From a checkpoint of a small image classifier: widths [64, 128, 256, 512].
Rows from block 7 of a small image classifier, named by matrix and row number. Rows with one number belong to one neuron. Each number is 500 + 50 x the weight over its row's rms, rounded and kept within 0 to 999. All counts start at 0. Numbers have three digits each.
After each neuron's rows are labels from the 100 images, of 14976, where the neuron reaches its highest value: "patch colour" is the nearest of a few named colours to the mean colour under the peak; "responds to" is what is common among them. Only what is clearly more common there than usual is listed. The data: seven-segment displays showing three digits. In brackets: how many of the 100.
# fc1: MLP up (model.blocks.7.mlp.fc1.weight, 512x256), inputs 0-127
# fc2: MLP down (model.blocks.7.mlp.fc2.weight, 256x512, transposed), outputs 0-127

fc1.113:465517536423490481569523428423490502420526497593479523528549464411562545492488543480482491467454516543576492542465561483433546551484557420455430485505409444444556510587534423444504532467486529516505518637534571401455583526486421508557540404502518475450479471487454491454455507424454562534467439522426507494530477492467514411492579453547381498500481455451465451539590481478496546568448
fc2.113:504506564471513516593481502462421540525548476519583494534527481441457507509491465525440480429513518454493553410480561456487490542540536495578529531479443511549447551435549474533539516527466476534543593373539639441545468552397478571520538478516605528473509535489459530453435565468452469567492397514552460463407479471482403432500480476533499535537529490433535496469515471493444594516456
patch colour: brown (71)
responds to: the digit 5 (99); first digit: 5 (99)

fc1.494:444467519502473584494505365520524497600490498505503541484467494494375555568501399481486493524561542534522447480629624446531614467494608466608503441495604508546558537527481485469452482528502469468565432437445503422427525529471488526530587403415425457503496646471543515446580446461499418523501480578519458568525473599516503563459548523475506461437470499558520586514433506479489511407454
fc2.494:472473556592458536573518426456526503531456427473534539525467453624487451598568505499568522408598449540548474418526522443475463432412569467622525518480455426485541530447537522436556477556513489385504572494522570421434522538520528571493480387467502430552477461539446562466506538495456514580557552536497513477518589534493530559419505519477527500469507530433490578558515385506577592477515
patch colour: black (25)
responds to: the digit 6 (83); first digit: 6 (81); second digit: 1 (26)

fc1.221:435475491499523502516412514428472400380525491379555504529491560509522480459441564467542520487463538420463463511544586500515539576430551549493576469466534451438464433457495549473536486571509572505455501452493590451530432414499522414542417580550471499590458537441557544523530514412420490461609513540528547489498493484510523476487462463514493503574547550493510417537477456537558524568461
fc2.221:528455487506555518499522515585532411591468561515562550457493428532465377530550504583531428535514517562454575527394507495510531541441389473460488554498517512503466490499548472525588453501466459564560483487552467634470545586527483512479589519414458458481539431562457568427509583380459522546464490470443507601491508502572507495447484482576496432506469459525529529496486485543409497544461
patch colour: brown (67)
responds to: the digit 2 (65); first digit: 2 (55); first digit: 0 (32)

fc1.292:553547570446455505450496456493440482473526507508609525437490438481424553407433498523504450519575419489472523551522530513502471591523498371550483446528450468498523451447552538397584559521451499507459406336485521448562520522532468433545465522484503541382503426396506511519577508460467468458548678538529432450499459541530505547474481436472560469572514429488397444587453513456530514493467
fc2.292:501501551503576506569409394565580435508414468460500563421582402540465542516497472471524500480629422490524497512445494558512527516452496441514602438502485438462491474505516520505551507495452521474559519471515510484501549487556538513530440565500416530452617458571605504544515529530475502401498570551471500560451404615558578489497495468482471584503483458513447432480478515466536454575505
patch colour: brown (65)
responds to: the digit 3 (94); first digit: 3 (94)

fc1.172:577478488418499481528562457510467526567415466437532495547548515514500540432545470404439358411517413549540446485401516453470531438482440535437546508491487460462458532466477436516477486395455521351428521489489543463519490452502555501582645479525474623511534483560602551450587526541480498556521544586511489561483499518527520559532609519493476548512571495410497516559441504601421489522490
fc2.172:559540451368487469504561539415600439574479483538524440571477556415465488479532442513488505481469538524487381454349548511508543538488480524521464558477598531485429530425474569543452464514463498388444462432471500490510480535498457464517621443490496595548490510544415508493586533533487566473488578498464467508551579536478464494565588571520531456495517544627511483592471519419425516520496
patch colour: black (46)
responds to: the digit 1 (99); first digit: 1 (99)

fc1.455:448556514449440512438514418584400477456540490483485489520611421487517545497533466511491477529593530545545512510493654490502539482514456612501583471496519501558408509457445554560533563476502456560537541573482532414519358580486548463519494509475537414556458491528474511530466516490476496471451608564501574479467490580426494498451495573534452561555489529477494564444493481513460415547512
fc2.455:553457552551576492531491520539515491466464544540466497427469536534496482431474438561535505511559555516449636482428526531500486527445416499584400511592486522519549510505544471518557492443413521435477463446502502419561522528532524606472477507477372487499532561482459569495458459566491477513508407446543552527598477504461580514484504471584517400456521509468405523463516559492578432538507
patch colour: green (25)
responds to: the digit 8 (95); first digit: 8 (94); second digit: 3 (31)

fc1.370:409420484480530536463497470489443496446513476609564439513585490464528428493485524538633621562542465549536518496514492405473506446458459504463512521555493486501429553552478449521455444538555406545482581605452394455484548545461522467518513564549497572487517481536493608533470529452596521531514403412477541510559446538532551472567541520570464503483503496516492499534542441462544421475508
fc2.370:528591523415520463560528586574620512533546422518517477465453509580462533545534529523437448517442473561515383493465583506507509494483440451380494557515529518519542434438538482487455523481420498563543356427441475463531537459571516583453496410462553506508423491494496476582501494482493490514495604522530479531510498423486475571431466447485459532550558511490437485493490441588548508551423
patch colour: green (27)
responds to: the digit 6 (70); first digit: 6 (62); first digit: 8 (38)

fc1.141:454496532536526539399388460567548458499494461473456476566527513492442549569450516497530522491474531469555326485495547601457453511514544468554519426420509490466462488511402451528515504476527561477555433468516513548516462458554396468521567555476442527476561504485609509476502525445396500496551483500455437513495494474450532505505527513525485488609498535430546438510535519459529486456410
fc2.141:571512520511374502454544520491423504459372478430419592613505479603552397573465569573566399411501485476520643525441409430624472547468471583514455500541498513398558585513432559471372487487548498426472558439416438586561479496486573589476450525454502494466502487529584463478572486490533468534509490513554545566488561414506564608514512487545558518496538485395389499503458458510526546531471
patch colour: brown (62)
responds to: the digit 0 (98); first digit: 0 (98)

fc1.295:507501496480516545519587484516449602612589606479533441489503490471518436560526488543479444499469505548437466595484401505539599494476429515458507551495421502440498541543548519479544538490442492558443560431496513511593453514463483443424565445539444478560547476565487424505524463456583558505464517522532501512426498553473494499434506503540460499473389445556469552518501470536467397526456
fc2.295:568516492469473566451598518587359559486413543504545504558509544515550423534509608480495416395480526451491532554453464512557472543451430489471487443546459457439554486465444478426468505451463497597536519520519421504555554496461434422486601432438450449532445522520510520567548539438541528414421468491478475432525549502467505572505514525526538480458508498514491499479489551410531546539436
patch colour: brown (63)
responds to: the digit 4 (79); first digit: 4 (77)

fc1.107:591476436458572489514511539526435489547450501512512546479513578477436467474492506507529507551505425428505497459519566577362426359555542471415538419568556506468535604547552522524442496476473475518513507448487448401492489465464493495492525524484513550438551556493540486426502443579438439486517410528528524567556490464524478540535530463492532532479514529581442515537462563574548624520506
fc2.107:529520469413419579559495584512441545483452592558499509490467412614471559501536581537591458498478549591527502484534520576516490383457519484566541517547519481412506472400519475454495486539491555483528542456573538431507509527456471485500503551487535467447535432437546552400524528484515458429447472454533446543506536480471553446545465512582423551428437372530607516534456535587517570455473
patch colour: black (52)
responds to: the digit 1 (93); first digit: 1 (89)

fc1.47:526473488507448509503487505513537563533449543494525546537555488515519517459383546397406497610440553451460508515442474525545555540509467472579578493600478470488470526434470529522505482454486489451535379577577567497547466467540469473511467382418511469479504523435427494490506493434498561500510589479451411479492566544472452484480556539422561525568386453559480498470534529449490481521526
fc2.47:430457464481446510500443455567499437549536556494533495537421527455554492451420559494522509534495550485517513627517472515481453550466468540486459546563520475512494507484499598561516479484495508448445481558589488516480467531456466502514537515379477540468524535471515495434579583519412552406493490470513555552445559499545529535515547555545603509507540488518413510441623534584493407510464
patch colour: black (41)
responds to: the digit 7 (64); first digit: 7 (56); green glow (37)

fc1.415:506507496533477356540524423565407505483449481541612563514431469456499523387483522474452560467501477506548436477493540575463501476556466470473526471430464463531480447464532463476541582468470549562552482472473643493554525489479489426563503569486514526465547488435534534478584483488518456538496470501538517422538472433525471461502531497450602510567569508531530457487535504469534532500392
fc2.415:472476485531503531543510506521528545546457482482538514468520439495469435492486500449488473483461526474495456579454493507461492486465504421543502539492583536491504610490499496426470554467447568497466455451427628614562453398558524469536524563399464520503586458506571568521547502416533512586580464460514501580481509431546528452528519547589519520491498427459439399589488563436534368523486
patch colour: brown (68)
responds to: the digit 3 (96); first digit: 3 (96)

fc1.102:504528500460484425455430504465448572564606438524528615484443454480575530466558541509596544540473499480479520599435501541491444504444540502508524494496391534518548455573477430544538440462529465529527445512460520506434563529558622433497491437579454461522385549561429554519537470484403512509564471501463462453467525542464427494472554524481427538457516449615498524521536406470469547482462
fc2.102:544472416498578411377449589486475510553519539426502592475487552503411491445588464409441510447571473595483546568455449439572506483545485494481485513481488446494522381542522490455550556471544467520537563463520594455481437509548474479462499476584545489458472570456484478468468482625521513451437449519496438379501474565520418522437503552571441532498502571651504543503458499506447527439473
patch colour: brown (62)
responds to: the digit 5 (85); first digit: 5 (84)

fc1.276:451481472503544514471535435577540521471502605469534428553456515479489498445521455542497496530489469515553528477484400489493475538520495463496450543500535532470495368453532478504459530455505507361522602532457428437476492441473449543572440450556582419499557500530589555412534435559486493528432557467575543534564546487458542521558585530618502530433505521523468484494527591449596566428470
fc2.276:557479498475471450454528470466542423559613502475429554509503516467559455506503477529473529449517342524478389420537463549579528504602519531550501480530469522477505452550542497482479556489477479546548540371471597532548481495525513503489552632453550578484474538581538479481513522480492480488437506483513458471525411453489450568464476382386486531499520472553481527466474469528551559379475
patch colour: grey (63)
responds to: the digit 6 (71); first digit: 6 (65); white glow (45)

fc1.129:450493453504471499554541488550632536573435485564487510527490454529518569518498454479444402419509487496529410493622504619514506570559559443432510568494572561497443523491563537412587519556444469445535497479565496542430535524523519524577430518502485452519524452487519473524508572413483461514448475497539504495458488431426465472409428495523460454517508496472512463507499544515494484500490
fc2.129:503497596506601439544471487531344483460578500485515539526569452516526503480465588547563520535518543485599581480470504467531432441518598437562500496483477481550463479489476489531385505472594588488459430549508492459529433468498428530543528612537586587500510546454560524501462443522404459493472483507491529621491497574495496509564554515536515504482462491539492506588498489509498486439494
patch colour: black (61)
responds to: the digit 1 (75); first digit: 1 (74)

fc1.424:438484521517511443590513561484306533448570423546587501642549552499519440500535519526437462488505487471449464544521501580480460534464491477384520417509447475465556506634541520550414485472423502458501519527489428501487512456473500584579519459470564523500513500549476487460512525531312461499440521481502477474440480487634453473475514518459498555540523504481523512547463529559539526435413
fc2.424:453525438574585432540552494454614464535560521481497462491477506436544466474435452440452543462460521541499493516588543441546523409433585466534479511463436496515482432516523456474548442497514475467545500504555488526510508630610442553475519440478480384485554507545547506600467426494502451513543487487456426523570449389467450544542615634501544416492470529543500518428507472496488580558486
patch colour: green (27)
responds to: the digit 1 (58); first digit: 1 (42); first digit: 7 (36)

fc1.290:558575471441521454542486460514614450561501511471514472518385480509535526552492494449535441451434449502551439536564367465499513609602531467592451510493475536473400404533592490519501481463454502473563478477449504480589516484558546615541529430483523430470565588517486493474446538594449508590514558531457464483481566495484452513496430532502454505583480410516532408516448494469473496495503
fc2.290:447534456425537569397533512530437518518538496504505451570520548388475543480537399419497603430486476461485458563537640489398512644446494525402482479502635528510495476475525541455498469501452482486372472384523524539550562538585472498541639471449573492526523519412452478553441471417466537491527519515484523511464482553518457567472478530480501468464505485442445493475504481497522507568432
patch colour: black (33)
responds to: the digit 1 (97); first digit: 1 (97)

fc1.321:513441638592519499461493488532467456485525497444592450507395479562465516524551511514467487433482464530497484556477486571458488547497576533491497469490519496516376548467500505574510450518481485369410416558505476519633549491450453545486399551433499553517591496447550494406505478482582421409454569478427504418466461439635482501468528519483429525448560527510437512495510516533486551479489
fc2.321:511561468472548568422499536526499538546462517522501549381511436547503487548474582489540526568396555468487507505467463454479548554537531499515486558578545498439565536547498482515498527463607503535549615440523462567435454519443507409504588499534411469493454507513549498563560603544537509515544468460644517524520552465589483518475502550461508477575467488524569559465437583571484377479568
patch colour: brown (68)
responds to: the digit 2 (87); first digit: 2 (83); second digit: 1 (29)

fc1.446:591494434487519510497592478459560533492549527509587488488477465494505504477530530419527459446453536519581491533473507554523516656507472496514499456487548560460512543564509469460548480528423508473538494402472516497493489554575515495486504507536479510469492537472534495459521466517473531439520488521470477533460522501454512480580476541532517450466517405441524488439386486526459315584588
fc2.446:496533519449448510525435507457517513507467507500474374497555496512452479524471504459519522401540465587545607573464400438537493397503495484520465489493444459516519610466521500535347466476483454458414497403520555463451501419538432491494347504502498418518543463565472444522514485425497518516553470525485480549484532506520406544500545521560538583518469515670482456540514522486489585501507
patch colour: blue (26)
responds to: the digit 8 (98); first digit: 8 (98)

fc1.511:563588468518597469503557558493529618490521519434440588490500480438477488509517557495467511518482562508538486492464488527535463470509452428533479555479475570479469460496431451505529506556527465553565471457487502485532529434538558573541527490378480490596492546473427532507444517517465394509485462580517523476490519467446486485577575533517479522482535453474588464503445515403471391451584
fc2.511:471477564455485467534538485481453539436441549522457544590477546472515466526402509607455429504557564399542589569533477439478508486522454557461511538539508557431533561498539497481509504474449546541535512478480524511433496433603608478541463458407566499522465457466503511480523419399488544401487489586543539529467497444520424467489495520449474451634556439501473495592484505438508414563433
patch colour: black (36)
responds to: the digit 7 (76); first digit: 7 (71); second digit: 9 (25)

fc1.480:518456443510563526492414458509483469386529498466478458499555501507534538542507516464517417489482534435484438406438612670588414485563434517470535528496434610553490445445578545557524510495525481532460580544447450560555488527498479513502514468538495465465450442417545502564487510510415459455617469421529422555561481488607501471562486491506545507574520551489470524552453475497527571459509
fc2.480:474536626513453567438593525489452457504440508492529559561480464526500472477436526515522570588487544498470488538459383357479524601512432560384449473520470420562435477500346439485456595466510541528505493466575447454511475421428549535555436521509494490533527469508478400504533496502530566571434514526528474496525548483395527460549471494488535417455480531484493466552457523465416432436483
patch colour: black (30)
responds to: the digit 1 (74); first digit: 1 (65)

fc1.197:573487542519480386512406503518379519483461487614534618515496547415492438560547451462493565588434402526460459551507449499466606470427432494619437540505472561490463465578491382480564431494455473511471472577588505551556521593460434544534414465522429497459462603495547485510497453500485430515550441530418510509560514489528437502529556460441518549489513494598548533472499552478408442606512
fc2.197:471536601542538521438513520484511519554450412558548443546492529531466492475518490576542579577543491532475454522485589477492533520528448475540488450498480462523474473428507590519471490507593504359605492541504446435368415480592422450448523528421444504483471497466439519515546465514519479547469554473450544514503486623626493430547509431492569402521523527511500451437530527392495481508541
patch colour: black (29)
responds to: second digit: 1 (47); first digit: 8 (26)

fc1.286:416508487549502451359408445444560522432530397386497499525528539479593560510477509643467527527426509468457447575479467552512515488480410465532513507439525530493419568547488482466581471455546527476519516498469513621511419548509407449611509543592518567506572513489459449497467530504502415576564492499438565523521437590536466583612471392557560492489488531494485508476467479476455559490439
fc2.286:447453513530515476460477565581533477443400511358494456526442575483529518530495467469552504490423552517538476525422517457395481541493545438341472519527561487435445539532483498430549499477473496502467407412519510514470488584550470485498403550528559556519496508514444443442509387507529554538603513482458522520461519479411489452513481548596495446517448481560548496542504490491471578567506
patch colour: brown (61)
responds to: the digit 4 (96); first digit: 4 (95)

fc1.6:579529457423487509442570557421522625601509490485560584387551470595516468458447477568522517525634533539538522495473445468538479391475534551384506475560557524456553463623512475533442544461538499524476496573450459431602448493495486408556523400441532425463498459534420519474551507550538452468370497482458504430487484446539482492407495487520472548493534452542530496433620489534556510374544
fc2.6:499473463535473492576535556517352535492538527544486456466455492487491475456429529482521488485450504522536482514494433515386509338542517528486517555524482483463489548563462491539425534495476506459554494476568560376470560457431499537567535369544507524500482561446525398515418470588460447512500535565457584519471423465528430517499541590573527476433487497544535514507524480515478423530531
patch colour: green (25)
responds to: the digit 3 (57); first digit: 3 (53); second digit: 0 (31)

fc1.124:534519625521528442597456534477493429516434485570553502523461453480470538538539493592564554475387490486356453535434453495519458549503567585437479463505517492543533493546436482606514582483538568420547514564558475520466530457504567480444567507437490483586386502487529529405507522480476545479437495497516432554512464462502507503480455465528470532465460505538400452431417514524490547468480
fc2.124:475458481523497460432523503532653639435434512464496554566520529509500448388495541568388541490578487489509526470524517556485517493523470495512494587414484526491525413516419579472490481501571554558450523441464515526408556522585425586528538534482535480582561415508505503528482571444571500543513494487534576509553495467376520491467493415434610458516519557551428509437516417447524547567549
patch colour: blue (29)
responds to: the digit 0 (63); first digit: 0 (57); the digit 8 (55); first digit: 8 (43)

fc1.425:501536478495509549485497505480479507500379594482469438518526512548429426478506558566489552405492424566485473584554502599524434471527558544450516554409542468498547530484526470501421594517545497532446558528527516593532487461462523499523315427511505499527486411520595458507505453510511522545489448479517537454439571484453490459453528509517540552473454416445547499462583475552507552388513
fc2.425:484438473478503543404390536440449524482471581556466508507418567458592547452539525481388578450534405538499502565361462571538493517517569524471495541480563518580510456540505539515488549534550475610480576448490504527546460493546464469497420592447580480472467439489535449492454516468508518574420477515491474460464563450471462519504420504540566425511476515469464523479539558458493505486419
patch colour: black (64)
responds to: the digit 1 (87); first digit: 1 (80)

fc1.191:507505541538518476482576490485514453379475481499520481501435507480500426487535518503422537556447444517449520491522490539508524510462576525537475440545446494495503496393546513528508440478540436559594592548409630504498338518472496466442415438473516520469493465495508524518493565590577507516568465422553586386501465464585499500520525553477553534499524507591539489517475426416509476410447
fc2.191:495508526503387518417562565468489431445514533440506422440467481479555496444483486455505523539535445479502525503504462480511484512535529545613546410493606500457485512440545624480450554510506487512593558502548478532553421577501544516531494554468527556427480481471430491424525563521510480486496420446516563629520511508601432597571463570473486576516500525510541507475507505509491543398372
patch colour: brown (60)
responds to: the digit 3 (54); first digit: 3 (42); first digit: 2 (40)

fc1.22:517498481475519509534437439440580457669438478503502459540640521528475494474525503391537590473446538562532478469484600511526492420470486617426493443540489430534497481554395483528519440549558489609395470606554558481470490473573442534466547457473408491549485435513525504487545509432471485562549466561466361579519436526445548543445433463570437427533541442463538426596492547525502401645527
fc2.22:374523490473537554468539474522474513435571457476477582474433477496515562528416510468398492489538457470473444532526356522508486519503494495558539518521499540465479426560504519545631521484411506471542538321493466516562516495354587452560506514464453632475477578496480493470406505516435473438495481504516601423491488545478549401489488498475474662498560504513541491437514443499502449448522
patch colour: brown (66)
responds to: red glow (36); first digit: 5 (36); first digit: 2 (25)

fc1.376:466562448476481561531517515636489502445486450436513486415556530542453511548494522502446438446505483492601585561510515438554457491512529529435415454578593541476600499513505462529441525455541484563498521438492521496534442487436490491441500446523522515499534479482567556600536501433484457380532480382505492453468505534537449529558502498485676527527520473542523574489454498458544544535405
fc2.376:520599523442524481510445529528458512518561438540463482518492440536506526485474495538503458468499565567421523390576545506410443520427499506519528449464376519550579511405531583513504578433507427497566517592528567534534559576516592568446537501540452423530499525436441533433418559479563529398446581491505472424487526527481488534400552432516441441492510494419490413579473515462459487462538
patch colour: grey (67)
responds to: the digit 8 (83); first digit: 8 (82); dark on pale (62)

fc1.472:381524477511502508540450545477424443550476411552432417604482516514514513587474580471535604588535458479417510505571477446523594530426492473509494552498477479476488470424407433508442484494483464503528521505525597469560508399438463588485503525565500545554421494459512584549460532509465516566381503522506537491546506581544612490519523519568490502486477395597549512548506543486572583401427
fc2.472:539488547468593532605564551459402438483478446591448450512569557577467450563553537393644507507504396513426568642502344504468549385446517490473500571479537496454502408489491426519426492517490527418503553501495507493546436485492524432516539520503526582543433475444540504487500483623484496466491466503558534467518430496542550538495483464551352654414491436538479507536495463469511529496453
patch colour: blue (25)
responds to: the digit 8 (100); first digit: 8 (100)

fc1.467:508505576411550474513480488501503434455495443455498513542541468502535463585542538488566625471500541557543591538577606457494430473501501573446441463461516454414534475523433533515510530449493548464525510550559443567471484528481528468454527406436485495485513518523417512516532555466498491515494515556408504455438426437485590463499487481513340620515533474429458528495492517500523497537448
fc2.467:504465524558535559496576468487530534580511476493496558431488448560398460482391473487440554509536484449482397499415431410451488468499490464505436510472481518531492577555504507527482533481468511564485428408459455479447524426465546502516570647466446520544494436519492491510514472468502517520487515408483465513577530452508515457524457444483462562505598492440526428536485531566565367572565
patch colour: brown (60)
responds to: the digit 3 (100); first digit: 3 (100)

fc1.294:511506577483430482449589549543450544574457456471475562473441585523522551525499484468508432478488463509493552642487496473409449606490542483559554480465426444459436416573538574450600417533515465412479474500525426454551463568573494437482494499454485520469521447538502509412586561502444493455404564527499431447518465452537454437513477559521417470547476506468503495476518452441526615479447
fc2.294:550423519527463540520436482466548486399426484515518529486367535494440510547444548525561543575550536543489405527488570482509492534492420488407397507483564500510420552487467540514467495484517463502497432524495469481543520525488467492464502528471466446556491588503543487497576493550513493534377531419482448471527577465403441523588480431548592358462443568514522472443472501402499611487561
patch colour: black (26)
responds to: the digit 1 (88); first digit: 1 (53); style: dark on pale (42); second digit: 1 (36)

fc1.475:545457573548420511460615544557434516534391552416546581460481505554426520556484453432464473534562407491496501549495442497468571542537461521546388510431454456478535506550490536472505467519509477360520490661564570465496420411450586423404352481526524499534536457423514489468583509563491536490562562483444470462481526523475493525532561500577508519455574601533469512521477460362505441464493
fc2.475:511453515561612452472406542546519415462491458584491525479533536484527554556487457529518499581633460450534451529506417502391486465477520549424492567542591471565450431502500487433495425480523509437466409473509403544463475511456440467502472513481542588513520494467465516482477603509545451497518501380551520597506428553568441560518445494507492457503443474543442464563599524516416557478479
patch colour: black (40)
responds to: the digit 1 (100); first digit: 1 (100)

fc1.170:526491502402582535477548524522604512417564517489481526516466526565498446392394532554391523508532467504568488511575456460507519449544524429521388615560526469440507535401483547429448449418446474563437447447482419541515392528598540478547502511473518542482480437453562497495455538452478465515549532423459445575437596533520472538442529444496506577445484475487430484571556443459530426404493
fc2.170:454514543467492516460488545614500517435549513503504429441511470453439546521452473475518558507578549510574451490462530437513517515560550494430486614479529489511507481482479424461461467517538455543536562436472554344411477548468483499496453535524551453537383617512406495568590478493426535534497562545590448484546487497357535414547510576477516447603549528557452576495512496573443557434434
patch colour: black (52)
responds to: the digit 1 (88); first digit: 1 (82); second digit: 1 (26)

fc1.112:447468514557479454550526421527544492426433491573524535520499453480504539618505487536446476530404507524485440478484289530482435461433485541583477488465613528524485536518474468499560528429518522471519420465535476442492518469572514542469539534515579424494429530416510420491515535436549466486523519466553517380571431477449523453483473549522509484538500549399501440474581498529533570478559
fc2.112:481513560489554514484525488574454432604645503497510531502589498536536503397492572491519507479528563519499533509454586485521494513482616485513561513480515414471486547546501493521512423512468527512438552552528559550608422545512453482513414606578417625581529433470536568540534506512424557470535473563497532642459570517433462505510566535492455513429512451448398569477437480508487455548452
patch colour: green (35)
responds to: green glow (44); first digit: 9 (36); first digit: 3 (32)

fc1.32:556520516498493509470436435519475559497435428498489586574561491464440499474394487550500433459418585464546476468475566463416640512534417476480494400457504547489501487566487491461567454479439503456385534562474463460511542417476475487444449420467468548472553511502513533517465491577457432524545560542524451454476437461513399593530515542458558488520501532409414499484443451430536468550514
fc2.32:563375529515466471542489555484513498505545547554484514384445523430597478494554450499414512511649595509576584405482482541487507553508561519458485494586494554539456499590431551462457441510525498489469473430508604588555545519536486388547464541457553457481479414636493553480465548521498452426408473484480490504484544500543492506459448556547445544496460573491566527453482523601477572456514
patch colour: green (25)
responds to: the digit 6 (78); first digit: 6 (73)

fc1.122:481471489479516507409395448487539445490604519577531464547455497529411501585453532544507536445576556392524427443475645496421449556426500437545497552438587557493470460499491496478467469575503527509511435444466405453485498441483389495511556602555567576458537459506523512567543471424482506487535527468558459583488457503428501503564478441527434477448519522473454503544452636362501527471489
fc2.122:522499536639414440416483542485455509438442420413463513544485488582539531527573555498474422521542491558505515534429521466621519558444439604429516473530497522468458577532482519457492556510582570465483536466442470538498533476530505588470408414505490520499500406510495462403488530504464437522399450512529490487402497464615561544559555515597445502474496538455514524559500428488606459464425
patch colour: brown (60)
responds to: the digit 0 (99); first digit: 0 (96)

fc1.369:540504552537444541470497532531504614492516506550518455486535578513476419454475517458466472525501509499464579510473440479437516591482477490483457532580533452513391533408566401510501475471520395492588473385435431551567437458545509389511483469491564450487462483591438565560502510587522531368399511542450512510442456522389437510476462482473495426525476473441508447453442508530455421602510
fc2.369:393470525449430568566505507619463468416426551579536429566504538552438526527467544480504447580421476528447514530562483460513504535552538479455563594517608452573492510422502507553466595463535514591510498416453416580536494447497529410432528598498449508465560463588459566419542466593514535499472537494478493505485471481452448514488470529480498433566493433426567466454474486497433452486455
patch colour: brown (67)
responds to: first digit: 5 (42); first digit: 6 (38)